config.toml
model = "multi-label image tagger"
dataset = "dashed paths with two dots that lie on the same path or on different ones"
train_examples = 295000
image_size = 32
crop_scale_min = 1
horizontal_flip = true
arch = "vit"
norm = "rmsnorm"
norm_position = "pre"
activation = "quick_gelu"
mlp_ratio = 4
head_dim = 32
fused_qkv = true
bias = "all"
qk_norm = false
parallel_block = false
dropout = 0.05
inner_norm = false
moe = "top_k"
num_experts = 8
moe_every = 2
expert_mlp_ratio = 1
experts_per_token = 1
shared_expert = false
patch_size = [2, 2]
layers = 14
width = 160
positions = "rope"
pooling = "class_token"
num_labels = 5
residual_init = "zero_last"
optimizer = "adamw"
lr = 0.0018
beta1 = 0.9
beta2 = 0.999
eps = 1e-08
grad_clip = 1.0
ema_decay = 0.995
steps = 11800
batch_size = 128
epochs = 5.1
lr_schedule = "cosine"
final_lr_fraction = 0
warmup_steps = 590
weight_decay = 0.2
Rows from block 5 of a small multi-label image tagger, named by matrix and row number. Rows with one number within an expert belong to one neuron, the router's apart. Each number is 500 + 40 x the weight over its row's rms, rounded and kept within 0 to 999. All counts start at 0. Numbers have three digits each.
Before each expert's rows are labels from the 100 images, of 14976, where the router gives the expert most weight on average: "responds to" is what is common among them. Only what is clearly more common there than usual is listed. The data: dashed paths with two dots that lie on the same path or on different ones.
# router: router (model.blocks.5.mlp.router.weight, 8x160), inputs 80-159
# up: expert up (model.blocks.5.mlp.up, 8x160x160), inputs 80-159
# down: expert down (model.blocks.5.mlp.down, 8x160x160, transposed), outputs 80-159

# expert 2
responds to: many distractors
router.2:478472465487551459504518547556517514581499485495490594444532417483521486465452519457495505532465478529511536555544468554476473451483485517563445521535455535448471520525518487574470504529534532518548491460529540511511457448515513553559567462
up.10:503548490534490600533458510523511558493414504467456528487481518531480517526555488381505546503509474520472452559432515477455504441522476485379487509498450455473498477495577471555473474542545548521467462547525502446481425511437491571505442498
down.10:497426551486492472523517529454550531558508468551558437579509402541495470485512525527476528528467469462579498499560453473548423513488489482535510464527466529460554543537528508513478483487452510430567567387492500504507565489536505515426612501
up.11:479500473492472550448445523487531510542389571448424548482497524541437525455509510405500498517494528429481459546402528567476478531471524511404481486470432462493486454509515491501493465413492554517468452537534545546510447550445489515529422493
down.11:530505550472495438532495524506520518519472483530533492509489435533540444486509453496487492450519454455537523510563487523561435519496481450516497542574536550483527521525483521488429432506515505443528598429502454548498578528596523495440566486
up.12:485506513532493561480508411497494439524419580463464513444460519565509513506524527483489494578558500458477427477409500527468398523502493472378473496476528482440472495485500427570543439469512579496448458493479499475550462502447455532453448480
down.12:536420509508517503508497541525556505520444505511552460535466428503517436523515474491471546472527470482556479500593470483531443483488477457550520518580508498562515552505479467448493456518502511448502573432515449508502614530594554475459534518
up.13:487510483545515533468471472472515546506406485428468572421491566511471523541511523383473508512471519523462427575468484517458465487505487509424503546473457473488527470499518478565482478581493540512443425552517478491499435539473445545465459471
down.13:551399545460471479537511511482536518563603471533606503513492410524514486509507497514423523526497470457586488527566453505571436534500519478524522505540474530464560574574464499467530486475492519435596516455541464498483564501523508566464587480
up.14:515534507455509594495479496468551601466483474510531490555451493475451457495548463471446490542517543522438516503545500498521490446513543507439482469501515499484542543427548466489521453533495473510490460468481497418497527563509473544552451588
down.14:563439498505475544516545521543564557479534490466514521502482522475460562498502571522438471551524475532529458433529491573551498477508488534432465548441473464428520556464462540460581539507468500458516406474447491515558557435496462517527562472
up.15:504467514469549542474471500514515507459406489466441484470469523541452464434500575464460451521579507495471474570449474503490535480520534483403548559506523427502506463505523465539498490469435543506492431545483541469538485485453463617467405499
down.15:528531528511485467533548457517532487516518489526544460504470539536503480510543491544509495520506422457546528539526457394503442455598502465485521491538451460517557515501526556479545442542495488519511563469461432514492546533483567466499547440
up.16:520562531484435538455492476450558435439448541566506543488486502479514506501444574490508501507552541542475480517480510518442469487503495526561475532498526452506476498492505482495524418463490500488464491573488509497506517485419473476508429486
down.16:508511522517476442568456505511519527455505534473525466450476437585470503511505481460535463496500506487535452443568490482508492476541476453479542563529460598513488508491515543452496455525523474431448496510496530563435513528529481432495474563
up.17:485495525522496546459495471500487511505415548433449501453484501584455523450529500418469530583494539473449407488482475538516487514447501498429466526496499405477507530498511455557527484540482525486456458502574510457495473449456493561470444477
down.17:549398567513501481514500522500512497600452450500581458522490411531515439493568440528477551456532444480570477467580446468554439519470462461527485491591520488500569555533515499478506451512506525425562548451546444521515585538577530540489558477
up.18:532485523474495469481429454466516433498455564507522553444518493502541487523447465422491485459484527503558534588430468496534535557475513483504460535484460437477522572579502513559458509498488480550471520524520549561513534531487532472471517532
down.18:437489519544435525533460546502506462432493456572542482492482529539445471517488558487522527480558478490500521614426426540574462527495508521485509498513504511497594530497484537514444491423542507543544562440494441470506493573421487542430530494

# expert 0
responds to: many distractors
router.0:550465532561503452425517513445445437450504510549562511499483430505486504461492481419549545451522567582500490469535444443551525499535489592489438466523479466499460543464553516540527581480454508444482493510455507431505497557484416491483458436
up.29:485489483485450564480539533486563461490438534417462443516517490498491529444514566517521528486481520484499435463497595523434425465513559546483501492478504490445520507459492492515461460471559565559451481452508561511512497470491545471511444548
down.29:496544466498516550465536572529493539442532521430436439574498541435435505516472568401507508482501546518429486505430479451462558428518579543452509491450485484467516470467491505544488559523515537602506463548504521463459504523447409527473451508
up.30:436546525466455542484521550437539462458492508441524455524497565533491478453482561556553556505505556477463430422498522519444468474527536489431544539451428460489490468460457521534507484461435517541444527443492532506546502499534505459518445554
down.30:426588488532533532525508494482498590408560465496439482546546559474477552543484508464498435497475509523468495555434468542438531449557570490438534516450487510508514459489495517488505517502549499589466460505496532476456438520431461528470465495
up.31:469540506592486550588519372488539545542453472473474447481543514465485512503532455430552503497455500460445452573478529483529537483523494450492504501523478532514469465455486516497435509527562482547548446447483613487438469491451506439455470504
down.31:513425544556476466479467596539469493566567451494577450482511474430504474443501502483540559535549546561497428540553500501508475458483508517552483439493509512541493480474460500448487570465534445551497512520546527445521562513463488528512545486
up.32:545454468540468558490438463521484497545469512550488480489537451463501516440505489474430483539517526437500480509499500510469493543491544509436430469521492484487510509533562462471496522498506517566519519546563502539495439558454446572503493527
down.32:586425471486474525458534540451520506503397534434446507466473462498500519506525456514471438470528577485392535560509496438555536463483492569575570466474519547483495557500459556477543496450487426487524544529505510447509567509491488514500478455
up.33:481535511473452566477492475554560513473485568455495553445501507513475429500454524491498556518578499424505448478522519527547517494462524535429476514495498524428499505515476457504468489456501485479554560547510450575529445469516524518519471492
down.33:502439472488533505574560531561528499475472479560454467500418495407523493509542558483472542484481457476524463486427531530499575495501526481485536577530503474509491471498541455501536538538481544451484544557442529542424520464497486502523523492
up.34:474535501480457497463533534489600464495518502416502495560522543536498509473528511556494545553507552507491555406459461488427519467541486494452561567465493499541552527468440498469519498466450498458502547484538478463532616560539553491429496535
down.34:428513498533553449492470485466479533418550489601401529562532523472464533493498441510506505488461483530465543492434498495467595515526534504467458491444496500498516487460534566542513558521501506552458520476450504490482355502467483483464497543
up.35:448455547448528510467476512529470547468439526567434558473488487409459496567561528455503509489510485522495545571474485478516506508466501514482509445553587500500505510541557511516563443477517462446488463528488568462490458544525500563473475503
down.35:558431509508463473489470523524518448521433518454493508486483414445504534516509490467435450503539542532487554557538488516580506544443493517579445510513555483483447521491497454500511490498450499458518470503558534464511597533518457493564544474
up.36:485491490474439591471524534491522428503447525415479475542502518512437464474506571565513543534519568476482400495480529537404428512493522534439556551481494444449507494471486462561508456504547595544423477463516531498526496507505514507459415528
down.36:479575434523488579494546532487522533465556490499413466546516554427483558502495548375534470477484531509467512551431476480444531455572560518428522456426493431460555483488486511491537524506524559570473478488542472475430463513411405526531491485
up.37:459495572500488514507495469525465456510419510446441501475483525479455446448532523507513520486493519501476459529411537542495471517504545490415461509501487525480468432504477480472482492517538526503408427509473639507494450484422546507511413460
down.37:536500489512499629480478535515553570474443491424491465548463458433433547500525557369477440497514579563503446514512513462497529466509538546510548521469559475397529462492465505463507525497517553530467453443500504455490531527490412511534462471

# expert 5
responds to: many distractors; long paths
router.5:467480467533501465472530460551471489560490572559537499469540477463538506434498457446483562516503474501556441478513428561462503512413556591507444503470559477519433475478495466477539535491421445461517460536469535426469531476538517568559500518
up.10:480440490505506509468488477403592568516551527530509488430562488526525528469571446523519576494462544445460510457513522580555458458528520534533488480467499486526543497559522492534489441498558496475499530506460463490450495493529517457485508446
down.10:512466416505593517427570481531452515562516575442509470462460558529528483491498482446488514525554545456527535446486541518457478499504479512526465501493514462566461494481455532485512436407506480558490488512502446510562549461546521488465524516
up.11:476525564454555558585494506527514493478456509473489549518445494479504400540452479499498417470468505505522488471525513517512627477528542493539454578485489557456472426532513468502436450458567529438513520510444563553484437498463480522479494525
down.11:466480528497533463490533565513479504535536467473515497487528534482468491562556501468539463511496431517481453590495523461478491531498399456405528451536485573440498513508538505488487507529520449487424439444478460568516455461453476439552467500
up.12:487514582447546467523530438430491483562440521455561515455493466539500468563438490494524475438451501521499488459538431481542454541584533451512556446567506505506548568442461547551490488508474516492564479450544453508533483520458505490454524525
down.12:481470551486520472504518519496450412418495442467557473516458509556523510474486481405475529509500460487518445504496531558527523489536516554494496443554589535477476494487506521518551461452405455518467495531501488559466466547546483534503526426
up.13:525488509376452450502487532521439543565518543526496572479541520576484509481510431502501462460549469521522474545499480412497466522536548429494563511472469485499569555546529505513442493504393534536480514410544486501411495522482469476506495432
down.13:519501500486529457541534509530478484517482412505507560453564526516495504416543432440483498495469424524509569446431507506508580491486592479546520512526549463491562572488416440483493487490402475580481475504461555539506452468495502499480468525
up.14:464488486496516543497477547437404506543532510479495507508416500539476476508537426434535556418580453497430449526519491505483448476528466485483563479476549508482481471535546537565537475490570499535541424478490596481479491480512518492479504465
down.14:496473507428478456575489602544435570467464515497499516515468450480501489481463521445468496504529472474546471513507454563520502538464463567579507483406478513468487546506487464484508401492533478560418512404459463515547573468541510448510572554
up.15:487459511490434478493505454521528428537536447532488545478452549458468489481505456499403521558505536576460469454531542596454446454444441505507484548536544476482510441476476469510558575542530445507470523561452538544527446473529466517462470557
down.15:501455463419512510502533500481447526528493473482476549551495475533457546481449518531495512476525485522506546526558479462539534432506420513484580453480525565504574505502535415553500499479539475526513510490490486473550505477517527456500505470
up.16:542546515510550536518537499507521517450500452474539547499606479423509506543509555493530411442432496506515478485531520509510489510542490462435494452456564550459496469527512559497487477530436454518523472472487559549530449510445513523518508502
down.16:523553475508532524499506521439526496525553567503430473481534524485487525558440501544522496507630477477522524451443474454445524532517447473472486475528547407504521534444518534453576524522508547494466548545517550497503499515462510567545567508
up.17:582531553465484586497538554443490522492553558505376517522449507501493507458496527464428513478534510483476494501483461495527465519555560540586472443496436448459519438533558452521524545506461524482511461527546505511546478497456482574474529530
down.17:567478480492462471429524457462505505454465504487479503590468472491455516480551493420522498560489544539525445405508469470451508546414452607544540456465513496459425539522532490482454548446478531507530515581458538478550581475546532530508516460
up.18:495542453469489509515562487551450527491530519535471516572510515561532418516472502478561502506513482501522442574397473492487507509522448426595579504492536480468518529485541484481479533461458512450515350522482509406448523539500498461532574484
down.18:511432486480501489551543527464580484536509516462468478432429467516532442490481494470504489509485555563489460507465535508502487480469451515473476492523571482534454470511534520481491469543434417514503498462481478523529519436564494548437576517

# expert 6
responds to: long paths
router.6:552465537527528501570479421532511492515467476548508515399530496479480484547554439549523528476437435525541544539557522454471406535516446446455485520494551472497538528560514516463487409533509478462469504504538460531510534519581568565434534443
up.10:476498555502483436535571505431457470513498507510502530549488510531564458571448491525529540450575518558445525542555486353502536526492508473456457521553458469495386503408531528498513473500510520459540448505459469489592478485570510468487469507
down.10:557475526488603565513454495512459528478510496495480557500468449513474500438469494557573472522457475512503515467535476479547541485481545531561488543515534550415465462508472442433448526452510484431407512532480513527508502547500557510446470484
up.11:515441540493547449496501497406462514502506484589462461449496535467460503545468506475527518461529469500512591460545466568565502469463512532513527469513535488490479397499571515478484530576508452528457523477551497453502434484526459551469470458
down.11:412455527498476545447478462508482504508577501519506491487490544476494497509553482473491493488546513469491508543472436434553478487464493524412483496451471542437461531473512537396490462487446468440457476404401484450546511457516546444496508532
up.12:478499491512434562497485487500543511531528466472544460533538473498526404487509548463470446506533492451542542496532545471477512493558443487462580495551508455491499465472437423528443495560546483441465542425503456448508494499500476473531533437
down.12:450440501490510554498498509438519526545479496497463455503473542501504503504497461431513493542471506541513498565505502421526463490490432487394481508564535515496488510571498544563573523480479523444499483530588498613498550553469477515502506423
up.13:542510482549485504521487512473570560490488512528535469538513519582487530625404495472528492406555518416483511461530502453530515512535504507495546503524514512506545518514595449578470494576527483514528470510527498475492499428535526466477513535
down.13:515454605483552496463563457476526489480534517428560533477534548501418445560420506447542430450465548485524510445462523493418491511474490479470517537521437530524404560526499447510472480530423509464516516517491511490473492453507579494453516434
up.14:587499537521436483556575535468491446440535451500498486486490465463459431548528497548482535514600547552445447574481583569488481502520501500498538539478501531469537449459460515556542504523501505478480402508529500528556502497456489457536545506
down.14:500477448510498485500489536485496520501487466507539524491530446554537493476444550582416406492475449468575457562461479507451454532543491497552476546499490530479501473548465478436555518544488527477519438590451481471517481526502462473555507529
up.15:492527498487470476450464471436548442525489470529562498538548541490409523488559531470479574462497539441587507455573494511459480479511487527401454556469532523426483523520479577534554522490518503518532550509506564495470527457463507484458466548
down.15:435486454513534589458386494458518523472519521512509540511487487513463438511445463434444555521476583517431557496493469541501424460572521507589509467475518595558509448490510469535459449508495533456473515505464490488424478535501535486536438464
up.16:520469536505483485479551518513509508439463539413406531462526468489447511476508473496536563496466508450524488559455489528556532542541489555517526530464489599489500520496522520543431511510509501498530542557475482511472507476549517471514570522
down.16:482537501555469527487454496478467543552547473515468440514444462493530485506471582524549569508515492545525410439458545508508463491467543583591495489454512531530463465505460525476506581490496493482527425464507521527481478540464565548460488554
up.17:506479531446468443455544628574481538574500524534478486505495511512493459503444537509553509450504481453529546541492553520545533503535449471549531481548497440474548473542520455455571476531456486542518621491463542561485532481442513486449513486
down.17:490565508557559480552583431547456513527480463436522475419519556552466508489474510534541471444483549483614453517510439485529430496475460453481508456524495442473492506502385556520498419488515500503511511521523486530485507449549458476530550471
up.18:461470470528447487552532546436515515540581604480512616498485530476515430547451522493533547502557483466541445486512443469479499492485486464537551466514450478430535534505534483502498447450575470478477456509480528449490473533493506506504455481
down.18:481522441430525554492496483522522524539451581530494428491557519562453552476546457423475542521510385490456488448560496527482560487459538533477469505506476537517527549476434490506607441460527508492598465537463551496571528520553511452446530541

# expert 4
responds to: short paths
router.4:493493483587533471475502534560533513558434464553507560456505443418509543518506506447494556524486513559523482486536600429461483485455497444451480525561530460510552502550548533512529514476533478445555421511582506425515472453519561580534475486
up.29:532507500501444472561476467418526488505467445571526517496513461566475578513510456490509467497469521484514496459505473495502506440493502468524527468487546527493505453480517572465454461466479462544436528560454598509396455487476512463502505476
down.29:558537566511536554551539486535491492506455532423499523480550428518527466409485477542500535576486519443512518523448499534454538521532471510469513449497472571472563478492522506547503471477459540486501458527459504502521539515433469549526505506
up.30:460540469564451479478462511528533479390528568486538476529523518444518493545432509519475587472465489573406483511521530519465589513511517454496556519477515538477509516514470433468440499525498478446479517581493510469406462515502455504501422476
down.30:472426574493513520505535484543503485514503531533463457447448453520430529461471523539570549508490524518583517521525446531597413524449515505489519510495520497475462465427493514524553525425475507504541517486477530449545481525468526439509452432
up.31:508456530518479590496452569476550489543460488519483538531466503438510505481522490534624483461555476597489554536441484455486494503496461456482497475571562443465494489561506498490529447462492541509455488463527386504517552526562558529495512524
down.31:521558509519544543478436468484506547480450570528468484475544497453478487525479465480516406525451588509513475473547515560497506511545608503418507538501540423491492530494494430529492444560528557470486427502560506532495488529467506536501470472
up.32:464539467468415543492515539471522517475530526520530535443515488505552525516515464445466544460420554468507477467449541540541514535557543551462505564513439446515481525513525518559504476548459488503486451485523411525466537564514557490525507477
down.32:555481566482477564490528517499460532515532546458551543445474470505519520474459505498524486520524556444558522516454526545508519447509486500503496538578494476512500534528477485481534544448457509544518421512416548479454579552513519536545538467
up.33:504525504398480467505472443438553482490508494517499530491547593543479440600537484450531486481472495446442453497473471493497464520497521456466543512558497527416553455489507470518467444535436561533505497447496508457487511503461560493457526487
down.33:570463482537507531473506461493443514513437529475447470479542408452482552477495487511551484532509556471506476507506491531533472466495552554427492501409542407493487520462498456485558479493537490504495377513457556479515512473486522533443550541
up.34:510566582471509535540478469473504532499468503497509519505482489552479461455433438524541476491544445448513429493497481476491476514483559424482574497492437520454561481484513526535481476557501578539412520358460478479503435514526503531447504520
down.34:473429516535483541408471460540531534524418581488453432512509487451427574484430514462560480504503541477539526477492499470554474545544557522406508503451534494465494531538482464531566535488539539462503406476478523504527523509465438542485462438
up.35:542499556515464515510476444471523469539477458508540521421501547453473464551546516578507488435594429584557523531497477474484450518492419445516491512519505521481487473473534459522485469431543501476517482454482522521482490613475528539447488496
down.35:480515483515522492532532520540535581460444495561482408538468523462511529533510468475510420523473543460528452508513515472458487484529520469518506516480451620515534512515506569437432530485477463531470431473558489483486478531512496489568479508
up.36:531510444489500542485466434512508479521491485482549542420428458506506576578511476583450481505472444464498527521486574456517484446489481463485535520578504488558495479463462555369454541512478525498488461566547479493466467468492460482524539407
down.36:559556445556480507553447533471515521475427561472490442398544490433499582511468451469507535519490485549493437539487502496518467544480565485491467501534562492484492478439491498445488511475490500485474432479501505485509456556563522508522483550
up.37:501508536498516466529509508522431472549512474512472601466464548418474460463600524501510452430517449655550560480490543415527473475472489479456479477570513519485437460555517508463524421509520543509488584509528483443519509529492556543488499524
down.37:484510532549519571538516510486585572486491492530498462527500586507489558506527449471490445446511530465511505494536521489457479510510480425486497552462473524522523480489507553484446492514507480515470439531502553503535502508517473486460516420

# expert 7
responds to: many distractors; long paths
router.7:522509570560477496516506539517515528533504514461451464478495473466462508386405437532441466464516454469479523563509546512544508481465463557513468488450528524532518535542436508473536557464504456450542472575553515544428472427451509508566457450
up.29:432510540503482495481543488454516453548480387466500482468508513505454529537507500538487529451504523534536519478465523476471378493560516473469484528486527487479462511458484517594524518537520480439461563500583527471558523567576509524544442540
down.29:521417495448472527487479504499505496564589572534495488417474460546491478482503491553482560518609531478548481501528556544485510528464523568446467471500496516508470498542502543468508548509477567484522553475474526505500542522554551449515535481
up.30:466448516507503565509509529516541471525409476477501541513571496491468553467558543466502568480555489480502404448495540448468411453472465435480522510526518451510568501471459455508559425555559604524493528473592526503544517511507522523482478497
down.30:551440524488496516490476467483489506523569491493551516471496483538480438538496451614478565486556548523516488455540516531519526548470477504464426484460524469492471481512515515473445568476479543515527509466486567522564550510533588430528517475
up.31:519512497524479518499469507493498530423439532520530487472476513553568522536445453469485478482522505470528411501511500502523446519554479471484502501435432438476550508532487459570560545553584506482535505525466552492449462553473444452438505430
down.31:557468498472480530503488505557485425482533511416504542471508445424520465461504519538447526479557497528400500480444560461506541522464477612484521539437514450515492478520531473550534505494567504496537462581475571562442501443494510465541478493
up.32:474478511541472483478516592438418586477515511428582568473503573466539507562483567547464544498499433483524445589482469513499474446495475518471539528463529498524597452597529523499516513538499462534524512484484503472450510492579551477520454512
down.32:475503473458529546433544525464497435612435520488473508535479529632492461536501441553513459524525437496458561504533520517418495558490525468500477501491449528498438481485509512486499573492473539408425472482613501518488508537527526532573591452
up.33:501482497489428534505560535451501462521443488502487494530487531537445552483527569525474547450526551472517482489615528499469356440498482476499503500489482465479535518456473463519536512531515565530526493408572587472523539527591517483492475465
down.33:488406509431484525441503512545520433556548541512525525440525460525479456477513507582501560506567520474535435440572529526497470525470500530468486473493510502519507508519503473505492574534513543502533544480493551540519561509561539467493525490
up.34:555500414544455518482416460462522481476471504500547551464488556541532506465445505528538476534483536479466509470414612459553467484542445501549482524482485508527428498539525496560501475540487465480520521530554496554468510469578475468588475530
down.34:497520471518480474462418490412560507555438545439538505479480548474557474551499527499466507558595493427504514430478471488477439502529513547513534520543509500555548529504513440481528508543482530525479479500544411429492601511477565519419486463
up.35:546492551543534500490467428542478520510510504579536517450510475496601548512463427450490513508442405481524529572526471537576532549453497442527462449537495564519481532520577539460481501506527500460544554547458482492441512499471474515524547435
down.35:487513469522529531483478517577435471492523499475440560457510505464524531486456509488475485505475517568454481506421530568483600523499527540494513499478541484521433491475521492491448533564556469528484454579514605495504455441461465518517467511
up.36:564484548552518491493430423516483516536499515588536532421528478482597519510443435460487504513441411468512513556520500551572530567464512445529453473546486521505503541534564541487460505507518508448556538545449495469440508468505446530513564435
down.36:499524454510528513464459499564419469471496492478441553474501513466526519498458509468472500526475514570466492502434517559503600535496536556508521494468540479522440496472516503503468530551560461547484454583517609490502456425456449503507461519
up.37:545469564560557474492437420540463530518495525567539528444501469488594534491468416472493518507450410496535520566520494550584515557457496446530454469552504536535476538547573542465484479513502483450548541543489478485436518471501477554516541425
down.37:488522462521543506465472507570430485459521505483449555461519522467520512477454507499475488501462508575463488517425497557483599532487538544501521495473537497524430487487504494489446540543557472531479440589509594490497465429459472516517461522

# expert 3
responds to: many distractors; long paths
router.3:543442505511507482440468495515480536510443549525514540527542485463436490486474523554448471525490441486532536557512464525527495524507535541500543525435449541552473538554432482481482545442428477516577451599535506529557538420553506497506537499
up.29:478548507483495479488500465472541437578512532489556488492453473561539547509548511513522478523532444476518540505497401507476454466511475394487515543488507466527449511517471469524586442485533516554431518467544466547486522461570479534482446587
down.29:496472459495465539524505487447480441478507450502535438480498393524444493568470482538527459441467494488482468510510443457498462513477547521475501496483466459518532567564442458535489489556422540544534484512431511534566509472544509475414514461
up.30:510483529477494463440507491480456483499456528452493506496527502526464489465563507546430538471477499520505579459479426523481414522532559466474533501491527440512537521469465546530565423448440436500481514447548503512516484424526490563517489499
down.30:492464570484448499547501451454570463540490515522542450483524449570498483513484492498523491485501457455501551506504520480548391484519431506516452513523410528483559512514479509496426445489535544472558522491449532528472509572451535459467531443
up.31:459552560521482499498514438502457540523512502516526510486464569468411529467548513546421454495489439457535553475563458485557501542456468419473460541533515506487489467513483589522524493545517459559538554530475497456463503504510568620556469465
down.31:530545511450492497555433472493521454398546472487461526535473536471441379571506523561518510407517464539439504441451456503541474477510476505489454476503492487499561532468477511529503518555575498481435495494478511507518454511479570481497438516
up.32:468531574569452429455402498538487444483519543504522545451542546480521451559520565516488492480527468485483533496523480479512482481540458441477427536586499449503461618522482483490502400519406493436536522484450469490526466483531484533506482490
down.32:477482489497515451528486523490392475459575496475527478477463553460531467507510542502513512474498564516506472558496459545511491476514490508514536526549549404446507565490450469519509498508480591518443474385469490518446552476462563564486477507
up.33:567525489557447517496526472494431517499441422529516473440425473588531479477497484543511575518549503412512512507467518457443465512488413493467529509480488481499513539518562577452562467483401514440531530438524531586511503538545460512520571490
down.33:510483555558482500570469427501516491406504510524479535507517512517551545482534494514568534565465502527466411505483502536573501492541488427410486514445449586524474525393467564414428523567496544520552479497472520528517564529461513454505451543
up.34:539457501594526485426456468530440561551444510490485580445493457476479482498526493453435507499473491543531550515499513479522506560440518520499450441524555511537460576530553544505508484500525399478507492498515459436486557482501444572541502459
down.34:545494512540555506526437468508479559453485506526485486536506453439496505497462484455537535540407497533500532541503459572524620536492504474562468499482497582501464509483509565450473520489533477475558497613484517484448500435473441530505535473
up.35:503528504493474432479500515465512461511452426452477520477502584483481484515513507522480433495520497526472593428434381541475485484519527474420555567475528525462467481506519527516522460488499443500446443533468524510520442469460480572509459511
down.35:513500516525509592527520502522577496516453502509556458526526494515487535502523515494577465452509497447522510522528521427527412420517497484499522478528464479495605511523512485471515447474494539476521494442452451517437492604506534478498537450
up.36:574489541535518486505578478461492489504475464512484507464524522432494482575577501539539477484488467460555423436562551477489395522484485465502498453486493457567505574508514429493568453494471480516492543471535525425566556490478529491486473494
down.36:499546513517514465525521475495509469439499526503519436509543431534524466554461521515553550570516492467510465490493449526466571485527482485450510530482520507489469474496457502504495491484453485530519590545453401515519468441484509540527513561
up.37:482513482585512493513578533547544551475484539440492494510553535482480412491439474485542477472489492467413457524592413511515513469475537501505554481499487485502514492457416495453574475474526476523450491450477470485476532496507433422479555427
down.37:535525521513524496443491548501537537572487505532462556497519507500512509471549528507482555550489445470473515443507445482597510523531483569500492453509531558562588484541468489401483469545486490515533472542431526478493474504526537492556532499

# expert 1
responds to: short paths
router.1:553480487509482539464515486453513503493481508514453463447545524474558557545562535490452477501414473433548495503483532483493527480456499436539468517464477557495549459499485506497449529608500481477481511494502542434508494511440481526504547458
up.10:462547462539502564484495421538475473526497498646584520505489502422518526472494517524432501487505450495487470509530491496573454546544467388504484503490551579429459518516545433466544498481486482438503517548456529506451487499492580437428515488
down.10:526499485492505511491450452495504461451394524572425502521536423448516512560425465400489498513505489558456465462474515591539518517484523494522481501460525479407447491448455489526526543549514527479594448554516543504538510491402431428499470489
up.11:513492559501500476569481438507507511509474452570564506424517488480546447561498449499507536437471447519558518560552504517549485507488450425537453479518502534473482529548511528429458460541570531435589584533472534494467487571528508487470572463
down.11:513494478513545554456453454504502492468393552483450455514474469399505530488464495438496464489541496515459405521453498537541530520447560534534489497441544524438484474488487432566480517558531585523534412567516579508487448516437403478466475486
up.12:477499482475493473512573457498527438471466510509483502517528465555467446477479556409494519536562474500526438455478479486465432537525509513491572519433479441521534471478476462492490500499525488551451481485455435539501496488568490486566458527
down.12:510456475535480467484480520492481551523609465511578594523524478535506499448489546552481505429486470496508499458485489511481447465509470427464514491625464446540501479506449500475463481490499495475572584497568481529401533488549527528550448450
up.13:538459527504532467527468446514538493458433492521495510502510510459499477394531442533488463521533501531573583480452445433452506496610496471599533492456521561485505501457509493546469529543514479472544460546456537494467505535496504545435451482
down.13:532506418549482469516398435478513494417439542495460463464513450520507463573430449434474576551501539530448460510442456558559525529465505542488439498452514492449458507458466465519481512465506533526524415469522523521577525467441419544484457509
up.14:474459591499533531477497466455581529583499514438512476516526474479476529549508484454462563476498518537526577513527456445496484505581482532533455533511481510540496545454532525460488456451502550501461521538553476512500480513424502509495542508
down.14:562577454563538511514458464423486503482512464474551517499560472566469434543548478519521457540456531511491484518514475527472489515536515527478504477504469435581533510563482541610581444477504512548516508496508545488500526517514541537507403513
up.15:532444569562520504514462442550483539522514503547573524443520456456527522506527454577479541463483458517581537558557510476569461540470479476550471469525501490486555554529564541441498459489550549456566570494486539475457513543527542542515576454
down.15:523544504507540558519478446497533546476403487508438459499514498473565541535441456397534475520470457496472511538425421544556517494497524489524468488462496458462507499480478531492488507537491503520512431552487496522483471506434405523442459501
up.16:531479585537534478532456443537472492512524458575567532457515473476556448549486444485485511455502413498536538566524523545562476514479471413547485486536487585499481535518533516439447474502579500435543549554445536500431503534518507511450525472
down.16:517530467508515577465475472492512506466410543486438483502494479451471507462470467430534478518533513515443418526423519560539520520476567530512476498449550514451509510476493451543489516542532579535545421560514547496503446538401383473443453468
up.17:496474523407475552557538487555459457503492519464494546520492531509492530457536562415615532481500504505470504489467494501517485436517451545498472476501489495459479442506468477521548501533465472519443504502500462539432407548508556526497503506
down.17:465513515491485553530465536543530553495567492474516539446493508560462565449490526519534487506469476588572553493493490476505463531559499506546474485455464478453553547496496517484518478568550445556446620449487492486568512515488581503442463508
up.18:538489530546526497566503512553528519508507522562494526484520524480487518507394449463460460440485484520524495522489451515541456468527496520523507514442570510493504560495468530437564381542568470499511494454471528464512530511490508483516474522
down.18:518420529534475508452438476468483461407505539452453428460467505548537466532454481413521505528481496521432518497487444472494503478488512530492469460444577467523445501444478523537456503531540510498560459516535508575522462505508406547472437555